Weights of a small image classifier.
Model: 3.41M parameters, arch pvt, norm layernorm, activation gelu_tanh, moe top_k, num experts 8, patch size [2, 2], depths [3, 6, 3], widths [64, 128, 256].
Training: muon at rate 0.0093, batches of 256.
Data: trained on pixel-art sprites of 400 made-up characters on tiled backdrops, 6.2 epochs.
Rows from block 3 of a small image classifier, named by matrix and row number. Rows with one number within an expert belong to one neuron, the router's apart. Each number is 128 + 24 x the weight over its row's rms, rounded and kept within 0 to 255. All counts start at 0. Numbers have three digits each. After the name is the row's rms in percent of the matrix's.
After each expert's rows are labels from the 100 images, of 14848, where the router gives the expert most weight on average: "responds to" is what is common among them; "colour at peak" is the nearest of a few named colours to the mean colour under the peak. Only what is clearly more common there than usual is listed. The data: pixel-art sprites of 400 made-up characters on tiled backdrops.
# router: router (model.blocks.3.mlp.router.weight, 8x128, trained with AdamW), inputs 0-127
# up: expert up (model.blocks.3.mlp.up, 8x64x128), inputs 0-127
# down: expert down (model.blocks.3.mlp.down, 8x128x64, transposed), outputs 0-127

# expert 0
router.0 104:130098091119173148178136097133136138097141103125122147095074133170129151088128144115110155106129154158121151167098131130140139125130093138110088142172161141127098138157124126136079103115151141117135102147148131149140089163118116136067118155156153152131174153113157125134159172118094138095123120107133132119122145114125090153141136118166097164127168159137148105103142089125153114139106
up.3 090:100156100138106133110140153112145144172128137107122103127148138110115093182126152154143127160130113116106094160133115115113141092070089093120115112139115126124150118191130154092140137099116100130109126093099142119139119119155137105149114109150139157123115097147136111144155107098177112117124107132087131098123169128167087121055122152135136102149123115132156103101097110085143131183120
down.3 093:127131142142126119163139167109100128140145113139131131104143142131121212094129124111117129132103116135127141111078147136068123106182138098149158183119149117104129106135114133123123121149126131119188150133095133142158100115130155125172115055151099115126115129106131120135117115108112131136144135120127099155109086137089184168115172099108121134172162129124144138122096095120101134124138
up.4 109:160150115134133124111144177125126095147117167113107093168162137128156140130102086108091155139128153118107101123138100134120157136114161141160113126150079117107101132099133159147127149142148133106157093092145099085121162096168115109143165144137106127103133146170135152125110179123133119111138103154149148113158115137137143149122109135079132115152105099053143105137084146077120140126118
down.4 105:151172132138101154139134051142083131118129116137162107130107114136117125113155166133145101147109124106134180137156111112138125171127121126068155182176130094122131123129154131157119108125131130120098076140094146133145146115119149146133132120095146129172121149132090126096140082123119124116130097128127121124082109136044134137137128151139134152114193123163110147134132117132117121113131
up.5 087:108111153134110108148141146117129097110124143113152142119114133129109103168073128107135152131102104115138095139128092139123157103141094110137184132156118128095175082063085169127106108101136150148161139136101124072085117125113119137141114155145112121132130181156139138130125132105121130157140197164115137165116111146110171109142126087135155092142129116097147142142097112132155118121130
down.5 092:139093126155137124123113108121111139123093137112120113067106186113115087107120139156139131130155109191128105111157108114123133123137124151105131156126156106103119095118158132156104110117127037130116160136128079157119081170156113133120121166101142131146100149118162152134134118149114138124135101122122117172129152138147136108129163156109129129150187099150167161126122120134149084120110
up.6 100:072137128148113137120140130127118138133134129137128132163132141118159129086093156141144107115125123117119078119151057129109100143083128118122143107117174143096159090137117107139129136153109115117097102129124085137081130116134152067103157121083143084110138120100147143141114119142117146105137143123207145123146107097110155133140092117081176125148095121096112136118116091117105131099137
down.6 101:122129124174149145097097131105086120104144173100122134131072153135110113100119110126123117102141165129143069143130120129144143110183118133166127128152094179073133110129110119126157116115129172122159143133130088150129132115131139113120126119119132106155154137102184114113168106127129096148119121127156118078122152122133133143133107149155134121052131147156160163113117121125138191117107
up.7 093:146153146169121076145090102156102115138148156169173114111146114132131126124135122147064116129137122116119155134140135129147109123141154182116099095122159070155142107102106125103098120087107117107150120137119151132098127142149162143132115112131123095131154085095129099105126111121130165130103112075106088127170078131143100099117107129117084127100136153136068116146133137117155120110105
down.7 103:120122127121121083121168150134140143124132145123152142134084128130114059147139099150127115136140110169164110126107094112144091116057147130139164160111086126130155128146127132137140104160130106122156121109164104101132134146124137122096126164110087155151078169119064120152135098176107083132121155127119133124104115109126143160136110160121134133130151192157118120130101152126134165114139
responds to: purple
colour at peak: pink

# expert 2
router.2 099:149169084165155164134147129145098127123153136100109104120114155125146120134157137096135108135179111103089132152164138109135116120147143143127114105097165103128118139149127110166115160106156101180155126143129166171121166123136090143129112103079125142138150113130168146158146132151151090159128140112123123110154084156121107124099103153133153151137117109190099145096173146129110137101091
up.3 086:161122135164145136136135131148111122119154119094142139183103116138140160117114138152152154138074139164165088128137136145094128134142113106115104133157086147166105132135141087099130096097137134089057165176098112103129133115120104127103135146109160141117136109080166104115160108087075150118160119126105115120111117124129163115131123150144163109122144127122163155142163121105174111127144
down.3 106:123112122143120081144116157096137139166112115145167125097159119140122132106119120103136110110115117159125151113169135118180158110090124131158151117116131168107138103145138131119140144181125135104147143160097126151164112134127123126118108155140073094117161126144115138133113150208127112088132115121114116127149098136138109062123122103200115112131122113091154101152121077128099161144124
up.4 113:138106124094155139111132147133124141105135122144137128130109103141106141108151143130160123127161122108128111118118126135157138158142130124151108117156087111111128078144154159154160120104157145124109157113132180156111096137153118121102107116147158150164092191144112115144175097102126172132132151169121117111108130122100139099170074069142122092149087118114157176138178148143117174112130
down.4 112:123130125080152053116112152130147109142109131092124118115110126125142118141119117126131132147145163178136143085162120158155125137156120112176158101162147158163126101177128118127144132166116106131112168096143142126130148127141142126128128143157157129089117171100148145126141141167124091103134126128129124155142035147117118127127122150101127132061088114107119099124114097119122095141140
up.5 090:124147130154067137166116126118135133129111159126165108147137124123130150100129119109141125115182126101092126117167104153109139119086134112111148106138085102141130111130117108171132107089117099134129182114093095117121137144141083128178093130125089098089145124138112126147069143153179143104120098115128137131137090130114165120093157158122130117154153117152119168099152127067112125128142
down.5 093:131113129120151061140094136110148144143151106183145138093158136124127106110130116141120123198175142181116122131102136113163180126165115125198130156127134140123103128120134121119144123100126091123099101141122153144117097096157162126101130140111150097095089141144125142137153148106102155133120108127114108105137170093104102136131100174142112117156123147128129143130076088120112108151122
up.6 096:160147191128106103118108128152131115158092120156126120137109128119171143118150130131139106135125186123130137124126158081158142135090138119165132141117170040182126120115127148131121085125178132147107148140136111109137120146130135114115109138142139092118147129121109156110098101129118131146158072067132142113128108122088103131145156132104100127167137158158122095125097098107110119102103
down.6 100:124125111151134120117182098169076150123121151186074132133137071121123154112132135148130152163154135118117139162166096123131106119131142122118124108130141121067098119127165130112144116114126153143136133165150141125111110180163118122115118124198161130097078111136134124144102128160103099124125149126130121091104131101098128150137179130145137153136074152098140099121111136120114124120087
up.7 092:073159151149091091112117104111113125129151136151127149147133113141123148130136124158122156099069142125101136122112118147157131153117161107168144095127134131110126105089115084101143068141085120079107116134089052144117111135161153093126109119152122107152124157110105133117139174153160162122131159117137145123109140108103120144135083135120132113104128146128127120123086096134163142180135
down.7 103:127128129146116103078112125133094118123119108127095125091094162126109119059135135117130148126176139094163100138134156172132099139145118107090127133132157123125134113149154123133139134083128140138114158069110083090144123097107140161116135135175097142131131126138146119144164153094099188145132159129110112156165162124093089163127109147168117127147128173096165156138116150134116128134124
responds to: large; black; white
colour at peak: brown

# expert 6
router.6 101:144141095187162127116144159130145100083145094120117151128149146162119131136105158147126102113137116100137103131163085083096135119158079104105143127151136120134155094178180112138122112154110167175147124185130133163154134154107122119139107167143135115145118163152111133152109135110146096124126165148160129143163148115130156141113157138109164124152152117120149151126139146105116180130160
up.3 091:101140093090109122108117132159136149191141155119100112144108113141127120138134181100130147099118140149105147112101168146156124154096125085185111064102103119120065107127166130065122105163132127108114111133127182135156126140150146120145130138120058115119127140148088112118134129148109101119110123136122139137150132125137135132148095142136099148102107129107129121102167164141141112130097
down.3 098:135089134118095169140151164145176120146154155089108159097157119118118148141140118128143117102089106114148052132104142119114152105105128125167126134103168135134118116150102125103152134139127063135087141084138111117129148180142122109163126151140083120096154082141134130121115163106140110177113129127127137120098126140159121124126138091127127119127114174184156115135134173124115121138110
up.4 092:153106160116139141177138169112123153071108153117072105116103156129143144150133118118122131135144172133131124097105133135136128148139140119160119116123128139060136104099133088146126157110113100105114150137140103152090092138109119128114165132157136126113129198105148137073160113126163181110095139087149138140103108149123152094148134113142081143134133153141110127126141102093143143103166
down.4 096:136123134082092107106066162134112121134105122161103139130151110129116154113117100129113139140131145136130121156180145173139098137126114151114117143144136140152126145154123140136166100145128127122142122105148105140145154169136089143151136111061162170106175103159086129103113129124156097131170110130138127114112170157095067147140165079101122126148120108128146143129074125130120093106108
up.5 096:094115115112141110118125107154157133193083089129133070142083130102165139144096185112144123117126121122142152153089151151127161128134119107132148098134085119077104075132112146090139093155104161115135151124116113140145125092129106177102140143123119155098123124161063108132106106128127151130131108161152150117125159143176143127142114132144152119118099147163135134105159121132114116130118
down.5 100:127169117136122138161091106127161096104140153088123131099111123126140083145121133148115131145121132091115171138159134146072132127078113096139184100120098157141114126110149127096127126150119151123169164104131223116102158081189139122126115141137103127165124159111134136118124097098140092119119103129141117124175122135121143128117162120161120133150115139097146113133104150119099128127118
up.6 101:170117131090154120099121151118144114099202146130115106179095079142142165124139156135123110104140095157124121161105111149133113103133154145118109138117144121121095139129136122132135114125157105105114138124114104125140132126120122122089157125125073131090104099121126129134162076128079147184102152099120056086147127127143110133106078142119127107118143124134082134154112164160146124119110
down.6 108:131093138110130134187121121122151135128091069157154111123090085122141128115133106138132111117130135131111132120160195121105104145080128164136130140137102123162147125102091129114111153098133134125106133105131184150125164121131110143147134145120138177124157159184125154135079152110123063113104131120107130156144140124151155096146179079101130145121082156137127126129102138123103127125142
up.7 104:093120158166130153097163123132129088132100121149119128089135164122107153149119185104134131103154108108178099150122141108209128105095099112119146112163134127151118119068160165157108130125160113130111175136132116151090117167128095111120167173161134135131126135154094118097138123152108128113143118157114119119125083129142162115135158118130091130103149116111166121133135094138129118131147
down.7 094:114142121140118139163097081158161142129150130104109146121136157122144122137122166122121118172141171143168081105151166129110157115143136109139139140092114086134139125113165134129117089125126113131113118119138150131133147125107138165139134058116103117135160120128108124152118125083109126125126147124109130075201159131101144143138144118164124120111094179105125133133050083130113128129176
responds to: large; grey
colour at peak: grey

# expert 4
router.4 105:115115117127136137142137101138116129124118122137116093093116134143129131140099150114165154176138134136124092125100149149138134151129143071104176140151155093135146163158147139125119108110105158145114112095090122072147098111095114142133120143154113167170127163106096152107104166162078103145112157139073118158107163123161112135102106130101115104097130153126169112175114095161142131116155
up.3 093:167126127129137126111102086152124139150100090100135118143139091119145158112114157156139172171137152141076094100159141142099153124119141125127085147129137125109140153146078124153113167124136130142137109095123137178133142125155183169153148069117170129111121142103138127133128131111109154116131100150145124099167162108144074109118152159148128124116119143156078134151090134153164146140132
down.3 096:123136126119116126163155128156142133092147093163131137165100104116121155131111119131118114106119085153086140114103124104164120126169145139124171181154120102063104149161132123152106139121126140115134123143121126136140144132093137125136140126138163087176110113142097135098163110124129119133105114129117130090088117085134167128135132181110121143156157142105041144130134159129126162141077
up.4 093:107133157128114167174083128144099086126151140138108111149162150138103134092126117114116109109129150152119171068148148104123155142086123139183106125148140137134084106140117111132136097125091124139085066130083110156165103105159118107135145139142117138136113173115165122104117152109120126123141112137141107113118103118150147144167152160067147120121127118162094142129159094131118133097101
down.4 100:141107132106137111133139086167137132110099154120110156167138103131145186130114128130129141140102152117143101115143123140106136106106130103181112115128142097094095117129126127152173165143137133133151111130172161139140148100119158134108129117126105153127120117102132127137174117095147189113103129135150130149075120118139162136095119112160131109134104194100078079144067082139141131102142
up.5 090:151080128094171153148130148151113139146155140106133148097143125171139136149141111124202129119113157200111126116113159116145137162120122102176127140117141138103134102139115125106151142160164155148150062131153137120106117130146109149129111185156086114134150145125115144156147126134123110121100090113142130119148115122126146122153195136145165122134128148152092119175135127157138117153100
down.5 088:148155094108109162163130186132131132104114118160062104147113102128116117105108086125118130141172131146078135134205118137115076115159115142138117146138119164140127149131157121128103148148117178119160136130100107131139128142110119167131132132165117122122107113098126099117098176112176181107134105126157117099119144158124141144106113130175121137113106129097112082119101103125118132140138
up.6 100:110105079099138146071153134128116132099116139126132126103142132136135148120109092148121125109148126126118126156144110132100179147118149175130080152166095154129144133117157123154077126114114079118108080111182144178161172118156147144145143094130105110146147132143111143123142125131123137104073113115135165134106134103098142153069130144114117119135150148109122148150162088092166129104137
down.6 114:108131125169123127116167145136130124150123111147138118065112072133127046112129118106143134128090128170098154164122100093127111121153144169136130135113138097150114134141097124140142144155125148119147152117136086120133183122105161179096127163127149104118126133102133115105124113107132155142146123129136127111119107160153124135148132197129123136106188102163123075134128124123118111136075
up.7 119:124139110142094120128119156088136140145120161098136115122113120147084171153142082152162129161126177157140120121167126132077145132079108117115162094137096131133150088175095104104101137134127145126143145090168122151187111141136150099149096141115079121101141112134155126104148169138168156120136127121137135116108123134112173113116114131134169154151166159127094125139138121143092151119099
down.7 090:122079133106127098077166149153116138113184141161129076138138134115138134147129124120130106113133169165105143123092120114122017137162133113135191126130156133107130109138158131133129137131132191144116127139131160166132124088085144149106128131094164128130114132109144121129112104132110086119110140126127123157161189135113150136115120145131129131107143121095106124120122133121122094137125
responds to: large; teal
colour at peak: cyan

# expert 1
router.1 100:140135144131109160146169122118152121113128133119136110130147113126147106129144094113141162106143145130133129105121172085170165152110131141114146109103102154143117101157073119125147156141135149098146096160160150187136161087145146148084148121115146159146094138131163168150172169082134155118132086124169168126116117131154119141162102150133133138143116099150079171154110125109141142096116
up.3 117:149103178164119126129121111117146095155145151116138134115143164126151164169106123140133111126124099160131139101118119187120090169112135110117191129141119127099138125122160143112114124183137151140122152177134142098092116160078157138107137149149125101174139124161122147104102150133084111102104148148125128139157116107102120091174131145109089122125104116103168119131114089141128073133122
down.3 125:125080124186129134139129095168147129133092116085122135177131100124131080154118093144122126161219108143109176136060126164113064144148122126079114116123116147158110157147140123123110116137127094122168173108154134139113154145095138130128130122117119091122146119126127118144140107148135138133133129126109131186118106122123130115138141120149127119097099150107102126124173131126131144131113
up.4 098:109111152114118125130140147105131081162133120073159123133143107132098156104134121121163123069114130138112154150150137162079112143082155137146158110132076128089144124133136136094120103128122085108123149117079096060143139078135127083127164133142124137165119127105161161086171129140090130093113159094128122107126133105114145109121108103134137114106126112140174116125121136121127088134115
down.4 104:123075132162127150128108106125074127136057129148125062144065158130112121107123120106126129124134137160102130153171107159153104150164132127121091138158142185148130124127116124131135098118132092127084172146146129140124130145175112145115125124117092133102097089117094143115148127153142146139145119130120109173164127100103137112134121180147125130073129172124134117132140154128139148148131
up.5 082:137125135114147137131093107165128187164177147148137118148116127121156152157143128150113106126116113133111137102110163162106138129158154085101099162105098117078148150100131090133128091104144103098114123094100118147155137194104135107133111108107134156128078089130103132122129114102131186146110133097111156071114140139100145131129094117154126130133128118085127108089104125119155128164120
down.5 098:144080138163123115109135108106124122127178107123112141084116158137135144108112120127128130144117095153104141157112128126158139152144119158098138077112146168099056146137136119084148185116124141114098163129163130125117112129098131164159137141154124065079130125103179111125107130150122163136115141122095140124118192120110110109133160156108133140153135092115132145124130101113115168122161
up.6 099:089133149147144146172119098135113118125101113127161113145157112146117112143099105116144146107109127147153156152159081080091100139083111140115132140123144167127125104144133166155097115127129140125155144132135132129153067061145150125122118164107144126117179119165140102114162110121130169122135137124147112130128118147187127091126142121094096149087164126147179132151085132115124086108136
down.6 103:116136132151123100089115119148125131093095139129132136198090122127126124122119142124115131091156185090145125141179166134135112126128135109111137151109095143106127143122130134118134075107128094143113154146142098093094119121138106144117123075149167120140131156072126133129120161180112084145118154130098130183153176140154153115119116122166120113108145170128144086115173094127128129137132
up.7 091:117137156135124070110139131128107109112184146072123110118117109136132134116105134108113155142147115125131158116126116138134151148164091098097150117144122101128112153138119076109145120168125151109158101129150122080129139174156067108104130136166127110123087108113098062156122127127147159135157163128128161135113155172104153124108145080106139115153133108118092133123155095113139117107168
down.7 097:144106112124149139153135125171176126082117076175105153148128162139125113123114177101158141130094107134080125090140140156160136110152153133128100117110113139131136103121137131140140139148132120149087147120151124190129115125168107080139124153136135110155117109089161111151119107105130093110115131134106120108125106093117128103148083086110112123127156165177192114118112159126144133140095
responds to: red; large
colour at peak: red

# expert 3
router.3 103:145118106065106129091170108125095121153139150134095087108099124127138148100115164124165109116069104158143100096091098093101125115159157113087153143104115154123133118118145106166164097146088107139096122101131139087106094133155132118116127097106162119121146117099161119136112087137109109126137114128139129116101159152150097090136108146097113164092127126133149119124145100135093119168131
up.3 099:103121158121169155078112132134128129158138110091123120135083147115125143105170121126119139160102118091115125135094140164152172133173188149154155146137149150153094083109166140114131142072115115133104112142127116162075118098122145149133144105154125099160113136120071114107100095097120166125117137155135149139082103124126111125133145149148111113116147108164134115156100156143136094120109
down.3 090:120140126103120125156133119149122141132081120136132102143140119131122090152121097136125128151141138127143129144144181129163083121119126135075105129167151174092136120097099137134113150043132180125141121128127099144127109142126116137091132112080137163126120106135138123121191112155155115161163117129137139134160153120112109136137133091127127152180067149093133064132160132131140100124109
up.4 103:151119143095109113149137168136139095081128113175132161119102156153126095128162131155119168150146104127148115131121126164152108140156121140133108075211085155133130111147105104110131106098089093091113099090153085172117084123115135110141144113108143142108147090109111164100110128148106132129121116110125155114123142112088134106127110100133115132131154133105092168130094111114134103133106
down.4 096:126149107176112150152134117129179098148095112141088128125114121124126092093120143101131144167077167202126147136121129121155081137149123121120105139155077093156088158136163125148137120117112127113197173134148088127113181093151085119154128095132117146114099139140122111131122186115106135109105132122118111113127141153147120119134129130106124140160139136150099092118146119130122131111120
up.5 094:124149092162115145123152126120158123109076112109122121108094118125135136147102162107135174125162115134135142118118079175174098152106144129157124102111103160116110136138116144088117097080134116121058218152126123109129075139161164147108159129116100135112123113112123130140123128124110108079148151112090169140144125132084153112125128131116137125132139125127138128127147107144079113124121
down.5 105:148103121144113186169103100138121134138160122121105133126179092136118120155114107152137099129120126132119138135138104142146177126114136119099116153080133092145155114125137125143129162157129143118154090160129133152149161111167131126062117124118116140142086095101102128131123114077130045145134153130132141160116102112159155125132101166117135126140165146122145137121047116124144128143104
up.6 102:108124105174098132160150130139101157110115111106156097151097106122107137162056179128148159134152105158130097111137079115116120117127130115169112122085101107118122123149109135107127123154116110159115101137101082104175146171192079169105127127098151133144126128113126119124120122104114144122122099124123107123136124117142106110132098158153136177104133159148127118119115161099169127095099
down.6 101:107143127143144143116156107171107148102129172132133092163125161130135100111130147124117111112083109130124151128166107159083121116102136076121123153142099125159094135130116128105137111162132185116143167155122146125121122070146162090142121142124172090103137140139118144105106112111096161149101126125132131152189105112163154126110116097181122129131118149171114157118086087126113111147108
up.7 102:111131164156162107147136141176135099134136144089123125111168099149138144107129164131146148166143112130152083145168113130190137110140135107135142115122120075217136081120140133121117114136113136105113170167145144121119130148149127120133126154154141156115127147092172145148164130145103150124138145140158129130116118146119178147098125140137139128124177100135143087157183093121138127121143
down.7 109:113104118139101124131155140165097120115135127152147161116132173111114095170110129121121112121102138154153132167132129168163137130110115160117157171124152146143107129105183121125117133092123157102166127117074100119110154144116116113153120047152101100143175137108111122112144118119139143117097125124121129066159112096142144142127093140143121141109133115080142140126095120116128206123144
responds to: yellow
colour at peak: brown; green

# expert 7
router.7 099:086112105136115125098140120149093157107108106130138107135088120109103105111099103129115151168100137133101125117110139186119100173109129119133083139114169169113100101140109152117115161111132130104083152125137140164091142122142145140122113139128141144123117129123159131136160095119165136112148146099130116118103071142102131178156117084110129123091124085115110174129082133116083116074100
up.3 101:088144090113107105108143133144115119156125119109097135144145098114129177122109098115072140094127117136136139101138160154097129119157123113138146146123074084111116111077121142114141143148121121128066182117155117083167072126143111112102118143122105111120118094090136068121116122126129138139168126091142167093091126085100115113078140113134101107109133128108118127114140128114103116132123
down.3 097:139163127171102188138099142142119125118065189132114160145128140120136166106130129133128134146128157139140134116132116062053113138093119118135086122125139141133111115144138121073124130140122184119132117137115137140123142125105157155118124084137121148156153131102179130128159140082152134125130138128150143163093158125091076136119120117119129130094149093107154110139111136128135076128139
up.4 101:143130134123124127102160121153131136152134069103142124119111128167124116084140146130158156078078131139093133158150138117084130092114147144169148142128080078141131128111173143145150143156094108130156105126087097133122155170131150111097132134115109078120138094116120143133098109072101151138133146099127119094121118102107103106105171148149137164120144099180108117150135124136139141161123
down.4 113:122076124088153139085120139139098152168110110123130131099130167135134112110118144120128144090154147171106123153162071121114088128097128124132086157100104208120126139139070125116142092159130131123166112139166149124126120141143102167112128095135132156131107144132096145097168133143125166116105090135129121156149145114145146119144109161095126124145122164108101118129120148114133171157092
up.5 098:163107138170090106169135121089143139137127131123149115144156130135128113104132119127123102146087122108168124142134109108156076117168137116126108141134108122228130123092124127124070152144106108150098158126153125142133116159086101119153127152122137138124110159107141135130113152134100114106131112109105118093125085165147173110123130138165126139164107129143135105185138099155115177107133
down.5 097:115184124110133148140097104126171107128148114091116136107168108116119113110116168134126138191160121168123102110128068099188185116170118091148175106115111131138114131076166118130146133110120099153156128125111114122098121119106178129086120133128158139107118116114088127125155120143124141128110138124117119156096161140110118110096140116146121118193132133106146103134161143117125133139146
up.6 101:136132112175192089161116135105070150141108117134151135144106143148155142114121114126150146121170134101100106130115158138162158116113108148113135166145114148118111152138115121123131108157111138149134079132142134069112082139161136090104103180100101135100138131091124114178147155112154116140124135115134162104136158089117142091118138133116129132126127144092113151124180170126150142165091
down.6 105:115135131144124170235112124114129127159142092169125135151184116143131124144142168137128129142119097137091136164143124154115058134101135140111117130120108125095129137124107132134105129101125137106091122163120154130112156185124126162124126111120156139125178141120153134134076096151099095114131105133128125096105102141146121104140105152083118129114156124104125130126134075128160111106148
up.7 102:112143154126091174128107155126110122099119153115143105117162171127125189128149195118142102100136137159127130118138147125104137169134133112139156101154185119122102122148103146147120095131155120077132140134152148104178092094116144139150126139125150157126081173134088135109132115124132144101111118092149112120147131150121169088120144128117110087144126159154149172140133093091132098114151
down.7 103:119140119104128125085152162151157146104121162113144139109168080141130181119133122119130135118145126096124095125099082127102131126142109148134111126172151151145088120123090130142136133130126082138185142117122139115138179106087145118119127107113117135135132121148091127115153146183140128124125120128115134126087184171130116142141150123087136111139142079119179120116065132124139190127094
responds to: purple; large
colour at peak: grey; purple

# expert 5
router.5 087:086155124138114103094144148114128133132148165123154072115107123107137120148157136119146144170121138165145086099111166127116123135074156079113143076127121096113103088097135132107105129110128144145074142098096084146112102138116129136162137137128104124121083108141131094145132146129171124141161114172124133083099149141163139110119132127151117137134088133151102132081113101112146145085103
up.3 091:100145150136133087135151134161116141127158128092120122114138126105125154123101153150147110100162127080145098173164106135156168147143136138119110107144109101142170100163112129096148158140113092143147146123123122142097140118136164120065107143105103144120125132091199165114144097131142131122136134114186134154160112107113141139165089166126164118177122123137113102146126098142156144105099
down.3 112:117079132104113134146110158118125148143111111094187099153089151126134052164135128099134133117140108132143142118140134138140129112111134144149158166151150192163123125116097124145152153094128146133161130155093082136126125059130130153104120108153093144141113164095080129129161115130113138099136140129094125109134153121071162102106169149126118146159108159121124148122111137132121139123121
up.4 097:156117137109139132141116106113122149138102148159175120138109144115143097142122111100126143149177145120128096145092161179147122152120143178144136167112079140137107145125090119134157158097136158135128105115141137151125078156181120124114138138148116106158150162150125118114157138160148121153100126166117109131138079118183115109149139112098121148083104145074123141108143140146178101088152
down.4 101:142150123092114135167120132110165150127167138134131146131090146130119136127147105115123167131063139132149134125113195104160114129109122141149106132131173164106120138135148123116096115078126081121101121152143172133117127120139117184164135122150174127114067120084113139118105128097145126117132130129111129083103146073135123118135113086087133120112160161141102167135128182127128132142116
up.5 095:150116131092145131115137104108111102172131093165105119101144100123130163100126090137105121122110111130087155116124107080142114163123132158103075159104126105152088163131109147125137138106091114089108104140135112091143153126131127096152129083082162121128150142107145104127134101133152148146103104096145161153094096125078107110135103134131111121116110111120087125100122083107092118117066
down.5 088:135108122179121112110146132139095121173107116142148115142110121126131152108119127138141099101151108098129110121107139128132090138133130131181097130156143170121125114179163135124109139166138138130133120122119101125137085076124099104146133115080085173087132124154126129122124161152131111152149118124116125112167097115053092154129082173107145111130130163197151168126140126134118136123163
up.6 081:146126087123152124171152087141127109113064113134139156111123107172103124104115131122140149136104127134128134111147144212163126114119133159098116158098154131125115129137134139169101128141114145138121094122066090118106120111106127131106142088151119110128170155136091100118080084119124169137136127101108111166145190114128113125145116106093123116133126146155172129118150157151103131116148
down.6 089:144129136139118150115115099122088135167153136149131101144162141138134133117127121124101111087121072154113160068127121047177135144121128079095160085128125113187083119126120125141124102129122134133162117141105130126120125130139089149122131125129174145155154106153126129134148147125105127117155141129138152109121106147129141114126140133196132107158172062147114145130099088114118139144144
up.7 088:120167117076132116135121139121140120115159140164162141131171118124157114130150114156136122124095147112102096124145123148163152094137161171149103146105160138140100083127123160155140156134141141111103099158139137127155129094137084111098068113084125134132126155122119145150098123117149145149135131052163097142098136108125136116168115149100109141131122150108166084141152124175143163152095
down.7 085:142096135095145124128118101149157138161116094090130142130075086125137182139099141120114130120135157103173140108188096150094103125133132102114157188121078140123131119159114126118117140100130128128149146108166101155124172115146145114153133131154118137080147129099181134134088177113121127117110108126134118126120118131106139113158111133189121120089143083168145118127112108133140114133164
responds to: green
colour at peak: black